From a checkpoint of a small multi-label audio tagger: 39062 training examples.
Rows from block 2, named by matrix and row number. Each number is 128 + 24 x the weight over its row's rms, rounded and kept within 0 to 255. All counts start at 0. Numbers have three digits each. After the name is the row's rms in percent of the matrix's.
# conv: width-5 conv, stride 2 (model.blocks.2.conv.weight, 288x240x5), inputs 160-169, a 5 kernel for each
conv.30 098:133154116115089154109149104121126104083162122121124117141157130157136107085159126142128129125122123135175136118141089161153109155160079140147124137150
conv.31 099:162127138092143166121121140124134157144125078143136110150118149146150143075150141144133125106143138115125098111089127138143131152142101069132152167132
conv.32 101:107110135178109108111143145121110140092076132092160118125108146096130116114126099084120118132123116131136113094123181114114130148115116179119170119112
conv.33 103:106132136138113105122107147124168148098121142106114077129123149102131103114117133109126119129111116146146142107137091138154153122109147128086081111157
conv.34 096:124099174178117116108141130148120098115121140097130138133109127138185143121141146158110146093120151112126127137132126157143143176094106127110112148161
conv.35 102:158113090141059130133108115061134135120128152116095171145149107160142141083167114142119093150129151132122148123148107159125153106134086115136101133113
conv.36 096:167104153091128132119113143118136107095133102116114118094147142100142109119148086157122097141122121119127155077125126169127135096120152096137145157131
conv.37 097:117075156184141146095105148132143121112141123153133126144109130120104149167153126134099109110141122129118111136109119139146115112081143151159105137091
conv.38 098:111101147147107190121128084163094173144131147073109141126139161148070143133145108140103132122154118168107120135117157150158149106143150145142157117129
conv.39 098:116133130140118126126154155119095141126141098068089149123137161114130139114128113118143132112126088130140140174173096135199139117100133138099139117126
conv.40 102:122125162143087157108141114116103176133121121138143172129129150124118104129146102150104101135131101152100124112142093118127166082099143118148130145101
conv.41 100:139140122099121165130116156149117171109114124134135145091133103137097181116111128088122157105134152124101111147137131123118144108138135107104161187128
conv.42 097:153081166133137086101190107130115119126119125129118143106125144110129156133124136106102109198127138115099130123136127141116119166126134121103149113083
conv.43 101:128162148099139161139112132108116109131093066115143104152135134141135122111170135108122128116121147128124087126129141120138130119084135120136132091135
conv.44 103:076188111096112144112134132145091137151152117076142085129165148128117096128134142123154071117130110147125125129120122134129072116092137155143095126145
conv.45 101:093187150130095151120101111163112165111107113132125166119119109119109158125096167122118089128121143134129113135130115178101127129143118092125118147131
conv.46 096:133179101138114080122117147122117133134066120143120157116145142105103130120121134106113131132132109104148086146113153155095139126154105170108136075105
conv.47 104:106146116132112126121140135111148103121119153116124138092111109144111102152080088166128141122147130139141108128110112138114092114100128128090177137083
conv.48 095:155111122142100081121106133143122136103105113173119153136118129152132148112135155113115140125094129106202165152131129133175124138146096141145102134102
conv.49 094:129090127127144161087105121110123138090086138113120096118173111128143086146122098107089158133144174105111133142104122135138083132112176094132100177185
conv.50 097:126112105178087147108142114134121148167106127113123131074147130147135104150173148123148129151136132087122068148093105134120085133162162172133130094152
conv.51 095:095171127106149099123139125146161116117135113167133125129152102112118136159147115087128106159126101142145092157137137173156105118175111122179124129125
conv.52 098:130081106095123160131175113158170132168121138113125125113134129142115119147126094132144075110087100130146161096131142146139102105138116149150165122127
conv.53 110:084166140125098121141098107167138134137121118145125126120126122127132141132094113136169135090117157096139102118106129167120181167108106136148108145154
conv.54 100:094174116141161162133151158130114129129100138118138132118165126114151175106105119153109127147125109126126159154129116117076082099161102171127134076102
conv.55 097:133121127098143090105099104163107140132122120128071131144121109175122086123143155092114163136121160082133105118138161141116179080098115099120125143129
conv.56 097:171155107102132115115130109096123123122122124166138107179120137120133137096178102098116098133115143133143124138144132120151098136116107103114119135099
conv.57 096:099132137141186133088140135121122103141179107156153110111072081116154175147167144115127104157145127114080136118111113097116119101090119145096106108157
conv.58 112:123187066118109094144112127129120124120123143188142122131100082133111116145119132083161160141137087138129135114137119140112125099162155114080125166128
conv.59 101:085160132113137116128136141116137148117143117130143145118122122149106143127105117141150110155089168131137113104109110116089127154121124126165089128122
conv.60 097:143108145146110149156105110125162131123157109096116128143181162123150100126139163166119166130142118144100142149131135114127157137127109138147128161130
conv.61 100:152130129130120110111169087134114124117123115099157121134140115150134129109096107163155148112116164140112194122109133177139140120150118131169108160164
conv.62 102:126146165098158099122127093148104100140171126146143118164108107150139111146153108153114095154131131115131123159134137106159135117105090130163116111101
conv.63 099:145112141169117089119125146102093081076131161141150146114113111156093142129113088097154143132156136159119097150174151121080126133180109130112139129132
conv.64 099:145135130126139101133132129127171137105132182128100098158104162121129121103130146130137100125162114150126168136125098177132113130153103083155135133150
conv.65 102:146115096162109161122137107149117156102141121179108105103082100153128109116114167104159127156146176131118095160126125130151166137148085170097141109118
conv.66 098:143131171130139152077116107125097121141106130132129126119136124110137118132153128157111139134084131141149139111113109162157126111122163050113134184128
conv.67 102:107092089148161135157150104156132130152112144092166114143122141168151120125139107140138112148157094101132153132133099143110097112121164062111183134159
conv.68 099:128111143118090120136084134140158113119142169149164085118091106125139128112111141170100119127142141151086142086163146101137121168139107152156153119076
conv.69 094:143161155137129159101121131142184077085118119114092127168117134112154135151107124138123132115137115168149124121149088103144104109102135106184116113136
conv.70 119:133122152116094122170117111157129151109134133141138076167105143135113141127099173090158117113148123114140125153134117128133140150105113129119110113128
conv.71 096:129073151118153118114161152138110105156193180115126106109093123153151141138113150134123157140148110131126147114147106140137156106128139083094090155126
conv.72 100:107183148160134109109116106162151111132126115144155150164088144126066148132174103089153096099155176136101161109150128085088127087147096127080126168184
conv.73 104:105174106144162131114121160107109129109134123160116114125120136129125141121119133152104112110140145085169117139133124131162143100106120145125118102126
conv.74 102:112133100154147167121147137092148142129114091119107139125151142121139188121100107154142143152145143128126126158114128121138137144107172098140104146158
conv.75 100:157199103085090099155132155133124162133122111182134128156112178134138137111127110125103122113080133103143130143084089141110123153085115116137151111109
conv.76 098:143148112121156168137118121087148126137125121104094108142165112100127120148150093127135132189153127074118129106133115103093106143125133106133102110165
conv.77 115:145110121115118149150125103116121113153107119116115117143146165142136106134128142150103112133132128103145133116117126144106078225152117152106126162142
conv.78 112:135175100137103143159124143118095137131142113177139107109121131125150110127109107117133147122131158115132136112154153157149159122120129172134123164100
conv.79 100:089128114111152126140170098149128167138115108094154114155125111079141141143127141117155131161114125113090154142094125096123060174151123123138110156118
conv.80 101:135130108192119117154120155118141084152100138123157150120109154185124088108121127111159109125152156127140101162148097121137129115109096104131209122144
conv.81 096:098114121124148141166101117139122122096132106124143128152116088144122152145131148142090146152087118124157124119128146156117110149094147138137149100120
conv.82 104:114142097163127129132154123166143126117081130125097128165128167109127137121100139126097142118075127147157117063129131140143065139108150144098091139128
conv.83 100:152122121115159170082118138124094153102145155146184064145109110101148132136117143133111116098132164124136131128130145140101105074134141127118138157173
conv.84 098:136160140146198097147138157127122122157160129126160122125115168133178143099135124096134106149121120164134121137113166137114163132122114108158146124123
conv.85 099:156116157171109137127122145130151148105108112113143102131182138126121157097144135161111158140128136122133172103108123103124085123158177102149074123141
conv.86 102:115125158080142144129142127166144150119128128175091123119144155120087120150106165095157141134112126157103142117109125101153117115131123168145155127116
conv.87 123:110123125097142109131136156102143126124098135145127112123116086157137131116133129164151115089145133121131106139125149131121124158151090134098101173153
conv.88 100:152123150154156162130151131134131151107091147153137135124104180121074132173116131150124106135136107171098099165175120091124190125130151083110088096148
conv.89 099:149125100117117082105115154173158140127125104140122120095117137162109111133157155117123125152129132111120141123147137150103153103128078124099122102144
conv.90 103:150165116100123099092080142111154126110108139161133104100129141105123134104136121124125093101117115140194111145149171135142127113121109087085105067125
conv.91 099:093137152119115116144143112134139133117184087143117134114155129104136141168115130148091126107090099130142118130101157118116104095178159157109152143160
conv.92 104:067132122102188097124099152155147110131131128152151099074118145136156135097137112130142181125090141125152143106157126133118116142169173144118118168180
conv.93 095:159102102117146125113119084132126121142145137164147123129108109128103165118132113092135104176087126087125125131136163125110148126153114114116141169127
conv.94 095:123155124131135144125127127145098107097145138124094148088138138102150115140166123129075138116124106097097132147094115153068109169145111128128112129129
conv.95 107:105174122153138152126112141119162118112084142123132139130102144107161138172167120149126139147082132155132150137115117117144162172118116144182084133146
conv.96 103:065148104166135105113141115163125117125105168163156142169119151142115145141128145115182131126125121123110138104137161150168097126125122157130114108110
conv.97 096:156124124117107120151161121141143134116117155108125139113128099152113151112140134094191119116148134108148112108177142098117143099134110108169143102148
conv.98 098:135143095150181129171119149121138086145127133149125073130131152118118112102125110118159138134150090127145140139129124107156153130123150116123151145177
conv.99 097:107156082154092104151143126155144144142127114145075107107137115148108119175144141158110132167116159168107074143142109146170139124109131119096139156160
conv.100 101:164126117158136196098148092176151159172134141148144130063106118088109162100128117124107155120115085117125142141167134124138143096126115100136115144179
conv.101 101:118084154165085128127140126130151145140119125142127167099096114159113139123118129134141142122113148125133126131137125135136144128105087202149096117113
conv.102 098:106110129138114167161124120130155146100134128127105140163089141100126160145127127095104109165140115102157131138159125109095119160170109111135138133133
conv.103 100:129151116137127176119144121134144121132136129111144129126151148128122096143075131124075148165155132130094106132152142117141131113134134117108121127124
conv.104 102:132103143092195110118112105159150100116102113151139133099126088119138112149142123141127138146096140135141085143135153115120121132128105137137136126128
conv.105 105:139122109146096080105137141121098123126142138120122136135135124150146134122151123138131153091143127151125125102137122161133110127107109155108131135138
conv.106 099:114125187137146156163123131101157114167112174122137111151115133113148114106116131121152112149136128129131158100125136100118141193106133140131103148143
conv.107 097:144082128121107078125112155168159135125113138141122141156124157128128140154131093093120128148140127146124130139133114113116131142184118150129109136124
conv.108 097:100137087117152119135088142099091096082157151150144138128108135127123140118161109074127135144111114112136148135147127132146122141125108174130173154096
conv.109 100:168131144128134131113119123144129121128125121140146121123122139149143113107142160184106157154146097124147130128117176107170150148117095115134139086079
conv.110 099:140106114119139121172182169181151154124128097124154153134112120130150099127149149110116098143125135107119112116110178133133127113136166169110100156119
conv.111 097:119124114156136134136103086121135091168124129095111100172106170106105114111125113120149090092128089091152144134136111130115072105122155131088119145141
conv.112 098:120101113140138125105120078128174091143117114136106195154095111167113124136144096136104173089125150154151146078136113174157111118135156128124141129106
conv.113 097:116108138164121152142135091107109132097116113094188129125121110105121118112131121172133138131118122142143132166120088144152155171149087091094146124128
conv.114 099:140160138101121111117154160121124109162118139124154156139092128138134154133166162132171103110138123134107125107110131127164087128149175093101126130123
conv.115 101:093117100121158122126113147101113172154139113131076130157119107121169110119155118148132152142088145097149121139140107131119070116210142103092121127132
conv.116 099:088150129133110101118116109108139124154110095099109109127165135148117138117110139151094155117143118154114123104104097132116148116069143112127128132115
conv.117 100:122139107136126176095135147129110132180126131139097122146102155124098118135144136134137126128120103143134092127117128111134140137159137103133186139114
conv.118 098:175125106147166120092115126132130099117101148127149169136079152116154095108136113115100134088135114164114101107133105169183176098134110122160131107099
conv.119 097:164171105133186112117113162087163075112101105111107106168143141143120138098158110137111058103133141090176135102139105113113140136106142139115086100137
conv.120 096:101116115146129074104138141132159136151124142117130145129114107134151095163161113146064119129122123134160115119168138127108158087140150111099132153135
conv.121 098:176155143117140120135117123094124146157126102161123107115108137141174116143124121103133111107136136106191125146118187113118183099164129162116112094085
conv.122 101:131132144147111103160094090141124110165128131131108114132178139117124099169149106140139121152142107113131080150103203134140145115137119141150144127081
conv.123 098:113105122146149170134128137115125116143158117131130095128178154124133091093151159119107135148131145152122168090124154126173171159085139102130123151161
conv.124 103:179118096118097134140148153180128125148144100130145105140105118122159138153128142105136145118124140129142126127100144116113140122108172127164107142156
conv.125 097:102109128146153122133125135120162110165118106165090124120118173101109131123130108117116127127149089109147071130147161119124116164076108108108128145114
conv.126 101:127138087159105117132098137118121151146105124155109131151142179138122120109145141129140086154112150111140123157133121107075132125169139144131131150093
conv.127 098:120158126129147096137121148135114134104162118186148142109106135102107135135110123114150167133139127104123143137134128147130138109164107102130124173074
conv.128 104:133084116143127117137130135157140163157169116130129167156114127135163108092111105122107131107104136112133149134148115132137109091135125153136117082161
conv.129 100:099153098144167126148162122133154134148146092106124119139126110173106129120146149138096145144130132098118143123126075179127138080150113107100133111144
conv.130 105:128148127131094135094117109141141101150122121093144143159214114143140106132121152114142125162109126131147136112101126137157085108103153121143101129146
conv.131 103:136125139121158125144141131104128124146122132139156143123131168136113139088134144132149115159148079120155154152136127117136134107117141073112148119182
conv.132 095:142115133123118131088117126142136136177146145127130147109147127146132121123128166154121125133118136144125136150127132102161137111133146126105142131114
conv.133 096:119122123150127155132081096139134134127118156106169147126100124154130153130145124098120090094115119145138097122160127133133140101145175086114144144111
conv.134 104:118140124157134148102147087099219140161123145128128155106125129104136126129127142132144086126126107136131134133136163122119084152136145133132136136124
conv.135 099:109114124138116145124118140139132163121111118118095157119109127097167116125128139143100120109111134128139119096144110176091154146142111092162157141121
conv.136 098:084125136157105127141138153113154127128136129109146125137086104146109175109108114128129140106114122127119121152160118105119075142103141086095136151169
conv.137 099:096121105173167130108107132141145098113129149085154126136174127125095169120133131102162122134115117168096141113124121119095105139124131162142133107101
conv.138 096:117166124144097099128139123180124122115147137108150114143116114112137149124154094121110152143103143130141127111140155133144136118081129148170143124144
conv.139 102:113149100107135124139133121144135138167131068120141158157160107110140111158100118130125110086133141170088112117120078180084123150122178154143084149116
conv.140 100:149101148146082115099132161120125124114130149106125104113137080162128138119144093144129170134115158121141147171129130137096115136134108145115110155130
conv.141 098:114145137136130138124079080123130081135119178195122129102160085129120128094130106115171123151153142161134119164146155139114120098143059154112103113120
conv.142 097:164128095133130132118144083099157086132105155098127114098181107112126131114145117129111163133148127133137106102094113150141140114069135140133156135133
conv.143 109:127135134133117168112119139142136159170113077158122139138092097156094154100140100131111109157146122148113142125094108131137104171107122099109139104154
conv.144 099:113160151103115122125104098133145160134114094124130100187110119122136134143117172120184125156135117123153144124123134136070118141114133128138153120140
conv.145 101:102142087143107157173123178121143108160137136142083105091150138116152149149079121145118144120108121150141099121144153143172164096129094139137129124161
conv.146 101:159130182126113144193095121121138111109126126177102131097108139125128154105157146125126115134126111156106136153116125108142083138093100161151133102121
conv.147 100:111120122147107133142103128120119161155119107106133178115109092176118118148132111138101151102127110142110134141115105141191170091115083122099165136148
conv.148 100:100101086136124127137117132157154126074088151169157102099165108155119137134124124118132138153076139130167173098103131124120183123128131134113133143109
conv.149 097:077081113154149097093165157156112091124147169084081137108163108112122151117132119135164123141101121138150145149162110071116137117106125111143115117138
conv.150 096:119090123116123133092154147146147121143078105145153130107101112142128102140122119166138132108149122136135127146107150162075171128102137102147122129123
conv.151 095:157082139133058155117111127138114155154076103123131179142109105140132090134101130138144071126101142132101125095213145128125121139126074173129138128104
conv.152 101:149152065107118130140137133110158106131115119129124091124126164150103142164119107111122108176120102152091178084103117113135138184108108125125105178152
conv.153 095:143114150112157113102114144134183126091099117116116146170128130114107153117143148135160143120175130159121125117135123100105077138122127148102094118129
conv.154 097:175111112136113131115125162101140137109165132076127128167151124154157118128100138083176107141143144124101119118102118145158059138165120140150117133121
conv.155 100:152124099106167130186115106122127120132135088149160103114094148148092104102114127143156141135167126116155137127110116139139104102127147105146117147130
conv.156 095:166098113126123103148112155075131082133142163100155130119143136127167114101141092137114098156125091181134121120181127093103181127147076125112096133140
conv.157 101:119133107162132140144138168123177129138133138139088165095148125142102135170139134112141108148101126131155119086114143162115139123142109156121142120072
conv.158 098:174115151130091137143107132127142149130111139174105156164139103132117144162146089127111146133133143134160129051128142156161118114124162144115120109100
conv.159 105:135126119131086106151133152136164110104138132139128123108126066094145190162120133137137108108135158151103080120071145149133138097106121140127130146149
conv.160 097:110099157132137161126111126159108132119129108112138125153167111104145133141127141105118170125149113168106110136169149116151114147102144127181084127165
conv.161 099:147119141059147150122142110087088167152123140133145134140151118140097102108126124152110143156108115154072151151110126141070169155127069111137136082156
conv.162 104:164122098149115116114153113142138123124117116101173109110111120132152109125133122143142110135115122138107126144120133140126122131111126129168142103106
conv.163 104:072139099157128170124155122096102119138124114148088126128172138109132156134174080112156173160108185117151144108108199143165170147147138122121138134100
conv.164 095:132121146095145109167173097123115143129094110151160122115121141092125160117092104089128119099099108187130121121123125131136168137128111108095132136105
conv.165 095:148133121140146110144139114120165123129124105123123127134102145124122118112109118118139116142135127142141103108104138160157117121108122106150154157100
conv.166 101:134110130077133145115130131128109126097149136125129118150124146141136149094168095116083120105115098167152098139130142138130149129126146137108167129143
conv.167 099:119143089118126138134147161130140146109132137136157121127107162141120148131127164125114150109127134131166121118134144145098135167120110160099148107108
conv.168 096:102179106128134124125152150117093107155133148120137130123143124171087124131149115095142142105147107084138147126135131139182119105093147134144078140114
conv.169 099:106100149129099125120151135119149074126149055119134060142115124146121158133106146104120130117133087103172127137133116149151126127103151109156109145138
conv.170 099:074155109119124138150120139107124133161126130144119169105203126108133111115099144113114106130108125101133167183119138152111109137089152105100151126119
conv.171 100:116148157114128093113139130163139119136127101133139137135101107154132120136093148163118105098112123135133165121115099131128149121151106058172147189107
conv.172 098:133119118118095115154119093140086110154164147161068157121136136085064135161142127132108125089121118163139121127110151083128139074153117152105141152118
conv.173 097:135151117103170125113124198120071146110136159118132143117090171118112103163129162128109171126145140084117127139129150127162125151122141105121159121142
conv.174 095:104119145143142166098109135142149087132108154115134146071096127130159113088099151177113147161135108092165092159108125104140133151094153168054130114132
conv.175 099:174107109161052163147082147142103155110137116091097144135139149159087146133131123164083135137125150123128146131118068117137126108121116136159151133100
conv.176 098:118144129123104144129094145136154144106128147136145155108142115118128112153113106128156145149145096165125155099116130123148136133148147122137111154175
conv.177 104:084103167160135149101150095132122104134108098097158149104134156122141114112117165105092154151156109170124190190151076104123147108108178153145110069089
conv.178 096:113132135100164141126147136119111119133122122141136133148126152104077156122102123124149147120118112127097127104124156133109127139168123173161137165097
conv.179 094:114112130155108124140116129089079120136189155115111120131125086126113127117136142141130144138129147101116139096130145114158077135083144111130117120132
conv.180 101:110083161109139128134119115111153138133116152134132153164150154125135102104119141102154121148141081151144115083098126099113122134138111107147097158134
conv.181 103:109166078104158151120137097140126115124168135087137134146124125117155144120092140140136113184124150111119114092115105169107133115125160102171128093112
conv.182 101:146130130144115106105113106138094090122159140138114137155116140114115105169143105096118126144103136127123144164145115104121107141142158139135156143122
conv.183 098:153107141103111124108097111080077149118121140179144138106134177130115109141107131155106138159124168112125114126102100129135165093102125123160144099129
conv.184 099:103112130116153168144118082158112101127117148152104123124140125143106122122152121151109087136127130049157101110160131121098121157115109064117097118162
conv.185 108:141099066156166096119066163138163135095124116113143153098120127117121136147127133132114167146157117145085159131129126120108105135102196096130095117122
conv.186 093:116149144052154128148092109150112129136133105114132162132137138139103142171117149070143155153095136164139112157145131102115108119126141163165158126137
conv.187 099:111102126104160157118058137104107138132115115131101148120141101115107152151136116158128148113114117140140121116115154115112122126178128155117175083122
conv.188 102:128104152102191119107105129133134096101139132135124138157107116094121115178106086124088125124126135130183107141099134101159158106095140129085114111155
conv.189 096:146116141115167132104185115143140087139116127104110134117125129143138142123121103116138112109141134149145090144122134124135110162121071131150154140107
conv.190 107:158140091154114080074146148126099109143113141126122129124095145170084112125098128123121129118130124118136112145175125115106084139114134153140119124121
conv.191 096:162080110145078134113154148136132131154115166129086126130113109126110088150151163119134138148140146114090126147106114170180104087152163087108142119141
conv.192 098:129092136119134153084112158071093131135140119123111185154093162138147142138156055108128141097087117098124139121114140130116165146154125156080117102140
conv.193 100:150092152117122100132107125119105089119169148143120152111070169125114117173124159131107126159092149113115107141140107081134187136086181097109103147147
conv.194 094:139113097127136151118106074132114104119148124110123133147102110176107104139121113139113110177138155085123076136154107111105135107140138161078118126137
conv.195 104:132157156139138148125120121106111118115146156130167143115122122141102158154123144173116143092156139125153122166129111119180127091162126142131086142073
conv.196 100:176116142093115127193088118111119134113111137152139132111148140168143126095151115156124124141088147151102129090146167117124136099173149087103138116150
conv.197 101:143125135121144118111130110151110122162138132139110113163116167130089144122146146116078123114124118129163095138113099130157151162133113086097098190149
conv.198 098:093126134127117109100155119103140102118139136159108098094141116171146109126130129163122116112114175114126134119125121119088133127129104116143107120168
conv.199 101:140087116169121098151078153149127153083135144116126135149142085107092130113108154109133136131117103142154108141109129096115102136147137135094162115113
conv.200 101:146133106150094129124126110166162084172113134109084169094129102105138118140156112107117123115107154123145119139125102143115099139131117132109165126134
conv.201 097:122153166099077142139110107111152121142125141157147090087122088168090135125117150130155126137098160133124132062175116168117087155131170136107085104120
conv.202 101:110112163120135112096132104166135150114120159105134082110136130110167182124082160132160127119115176145127118132090160136153170118128137130126123160148
conv.203 099:163126121098128096102125152149118124094141151137114111123126103157135096112142122142116122152116102164114103143137113101104152132134119144162157087052
conv.204 104:090180107122117160156187141098146151113144138148110112097146106122170138133113108132128126149107156150155070126119136160155100131101157128152144114110
conv.205 102:176085128057191126089127103107108107115119170093125123162138121123135134115128125128103156122090072132142137105084131146109118141142145180116116123091
conv.206 097:169161146132104138129134109113106103176096138156135114101164118092146109118111126087149126126156158143135158143117148133188120103086127137126138123129
conv.207 096:153112120123128076181109135138138157098140091168081143144109154127112112104132148107106139139112127175164142116133147115170135117096121144130124150138
conv.208 103:097120103124130121171151148160127148110118142124136103130127137171126110102123106128117140128166138102118141156145137136136127161125116135126131131155
conv.209 103:110113118151092135100183142143128119119116138122109120109183132153096134160123108126186120114099116185123102135140129099176105147104134175130153091055
conv.210 099:142115112104130112127157170083108106147136108106111107099143126120123129130095138143147162124136129125129103129146144135136093149102141173102073066178
conv.211 096:131121110117142144133144119109119152119142118149119114103111123140108104117095139119134116173154084127144146106153140112127115103110143128142099119172
conv.212 096:105137120140115139106115136082171046142121098119172157113133144112101097150139097091128152146129102092109135142115143099111117140153187155162072178089
conv.213 102:111126165149170168122118122140116114116105142165157131120150126115151109159108121093136116141163174138097183132103112139118127092156122141179134098100
conv.214 100:095158113162139094137144127131128115083113168138105082138163124098119153124126125133144121154128108136128164127116081125143115159148133158155168143104
conv.215 100:131125146117098120084130165112122121158109164113109157135130095096140148150176111110139147126111144150069126098143150100107110111103115130158099122120
conv.216 112:130127161160123129116150125143133142091110124135160127139128118125142120138117130114112173139128142167121104165151126118075120154121109084158162107118
conv.217 097:137121132121132115106127129129089142138103137103102115130151166089103156108136117103135149152149130116105118176104106135131119130156107121138153150110
conv.218 097:174136115120127116136145107150121105124143129128133133117112127134148150133124145108143121149121109156100139127113138136121113104113133120126198132158
conv.219 095:146129070124206116144131124097133158141116153152103152101136132151104107147099143117083144103131157118158084127138105189139130072130132145160118132124
conv.220 103:136112155137116116107154133131115119143118145097147089143123146120109111125127120108136110140119104137134144143115109099155122132102110110146126076110
conv.221 099:135114111149152133135128134171163105115115107143111143097123089116120134087091132138149147121125133156118120133112123155075152156138029158227154093108
conv.222 090:188112140137175128143132121137117152108143145135119143182084112130134138133147166147115146122114132112159120149127113145128118135175158142138113124115
conv.223 100:118128146123152086110124152124110107149193138119115122150105117133107143103111136088127174067086145131122120131173112121159087136155104131123123136110
conv.224 102:183137136163127106068112131122127137119114097134172139108121184136120107160154139131147152125089195151143119125119146103129116208130120128103125138142
conv.225 099:173095128153124137101081141126114097099147173133116111105119130065171131155119142120167124120107118114092135120156141114132155123160132134140109106157
conv.226 098:105116163088148103129137117117105118132159137128098118120173122124154100169106147129107117138121119174139139127153100139122114103129096133115128146162
conv.227 095:150145155135144119145153122141103125138125106103120123147137132148089105129104133140127105188103135151145120112123149165124152160153109120122109105140
conv.228 100:089149130139160115155130117162152128096142118143159145140139111126117104146110105124104115117105176138149124143081105144140170164109108099154132134136
conv.229 101:173105121109120135132125131163151161142162104129142146128127117105114148132112129151095169102113125122158135138095139169129122088159123105139163115085
conv.230 112:193128141082169119127162108111167134094120102131140118122173124113144149137103122110141150135104159109129144126106166124173127091120167144201079080132
conv.231 099:087129129132122091143143111130170146108121105141114129130124117131116143129127113129104128152141117096098131133165113149098164111125120192183127169104
conv.232 099:138093172114122165151116124107100120122131158113123127114134109086140158126152117095165105117111167108108160147148107098101115197177124127091118117132
conv.233 094:074133167148166132124140106138123175108122118134154116124126101108146087127132130149134069141131083128144140085077172126103123123134150134109173105098
conv.234 105:143139146137149110184128138152149126123140094097130137152149140122109179053130142176148109133101130126132191139105165090097113156172132136149136102140
conv.235 100:139140101052129153136135135117141150112120124133131150112122128156158152092093118116141149150169168098160109144166112096114140130077146125158119123148
conv.236 101:159134134099169136136113121124089118154184123145119146111135174127127121116096130130102099112140145130140138149122105149143123117097105107101147130103
conv.237 100:110185095115129106113128122128094118190107153099139164170165146134137136145176178170124103137076136106126136138136102115146104090130085134148151099120
conv.238 099:133117105139115112144127168115151108105118113105169158100112115127123132105141124158139165131122125116151080117159114156098139084134108176113118106129
conv.239 099:131126081122111120116136110117149109143141097153149149125143151144102109150102138146096079113114101145085116131130154146113132180144152148156168147063
conv.240 095:100160139148146128068102166154133125126117131138150082126135078142119167139110112089140100132145143095083109080137134151123112115138120107165161151096
conv.241 098:117118114150106144123114130109168143110140126132135095077122143137080155132129109144109095121112132150170148129108086095087112100117154101126095130136
conv.242 099:090119159083139131158134066108155129118163115104120156138163141131155100126128154132136121095128137126116125117152129139110127104139133135144196144181
conv.243 097:132129138144094150127168146138152126115120127129115107136132106135145142162114116142101102133123130135109131093090125123157188149066119121096102103127
conv.244 102:112183134101103102161125131114110151169126151169144093149102170123095145118111129138110129132112144151140138170127111108127143101179100134099141114115
conv.245 097:154122132122100108135141071102126152129149134094128088150152137090145141153183130118143137117107139136140123157121084181149132118129119181136129146068
conv.246 099:116138157099142127135114132144138133114146140129132114139130137098113115130160095143121151169094112179119133155127104110127149131118108090158103122127
conv.247 098:102101115127127117107134136067153095158074112066115112159133163142111121121092138093129090152130129108165109174109060147109116135121159121102121113204
conv.248 099:112137121138139111128151154123110152179190139115175146131161171185098108129091121108141126116158136146126141147090122119100102167119115075149156138120
conv.249 115:164064145124154110129128159123088135129150116128177127144110141122118122132128138103121158153130091171116100142126132144130146147123080113124114179143
conv.250 101:134129129115158088111114131127089134158142133118170150131120154135137133107112178072124135171163138108104122110106118120112123150146127138082098124199
conv.251 099:112063141143135103147132131139114124132103120102127142108152126174121115149125118109149171162120134129131114171172094130118128107140158174177119094074
conv.252 096:115116155118144157120107144134139129141113129179112080142148136113136130140106177134132100156141133096127156095121134128111175118151154082146169163119
conv.253 096:092123134145131103126133103126121147157126113143125144121152104129124134148136121147114107152131088122104093131141152122138099123157136197124149129116
conv.254 107:121143155179097124102103131159082178132141142082171129094128167165090104115102139125106115140147146138117118114139125164166144099102090151156091088132
conv.255 097:115124151098177160077162120111159105107144158126079115127124135102134154131104142131139122132160119129135133121125167114146178184150096158132148129157
conv.256 107:126128174140138121099144116146109140108135136085081141155158123119148099144147179108101102135121106130162138095174115137119148124150114096178111157106
conv.257 098:163073089163104106111137083094090119175129090119148112139137187111114139108150152123124115138127123106122102128131131130125144150125125103118115090140
conv.258 100:104130143069158141109114130141089113157097108141117058134135112088132107135073126131139169120109163133079150109109091119111128126121141113133105185134
conv.259 098:121106130102121177141143171134102154121159133113080116124147124130117141076142141130120098181115092135122103141147116109097141177142131145134135136121
conv.260 104:122153150152120136135114094128127130109146115152093119133134126113107120121125119157101145139145108143112133155116125069107152123103103104091181218130
conv.261 099:128121088167111144152150115145095122161126145183131143124088116141121090130168146134082150174150135111100142132139121065187129093129116100128122127160
conv.262 102:100137149168101156150097142126144125156143166105119113119145161185150170147104147114122142140147115094172095116137109124120140089139160171110114109139
conv.263 101:124175140135128141125121150129113137130094139109155111117116121125142124157125141114115116114099136166113151139145125138146152085123154137078080137147
conv.264 101:127105130068154119103112127139120096122135144139117136146150122115096126145096119133134114101160117131133080129155134124120157129129110146090143121120
conv.265 099:099069160166109094119166149137144096107121120112155091150139124110134149082148149146128091160088107099123136128154136150117133151112144133112097164157
conv.266 104:081096133178159126086166117145132137102116133141123108125147161141126098117091124157136135157098094125126127130114147122082111133167142142149123147131
conv.267 104:154089135117189135117128129102130113153112145163171145123083118093163127124100100125125122081122150144125082140135154133124144134143133116107057147144
conv.268 096:125174109112119128111116120144097178110141144119105188122092111102139162086139106122110126127127133110148145159102184129135123149098128077133151143162
conv.269 099:130105107119128117093180124161109141134155122128110129139107173083106132156120072103151160128123155172085084158155142093100128123119126131107120084086
conv.270 103:084132115136143147103104146143145116070139166088132137144147096143135142117146176138118105141134144123094141102118176120110115114130169101152110105132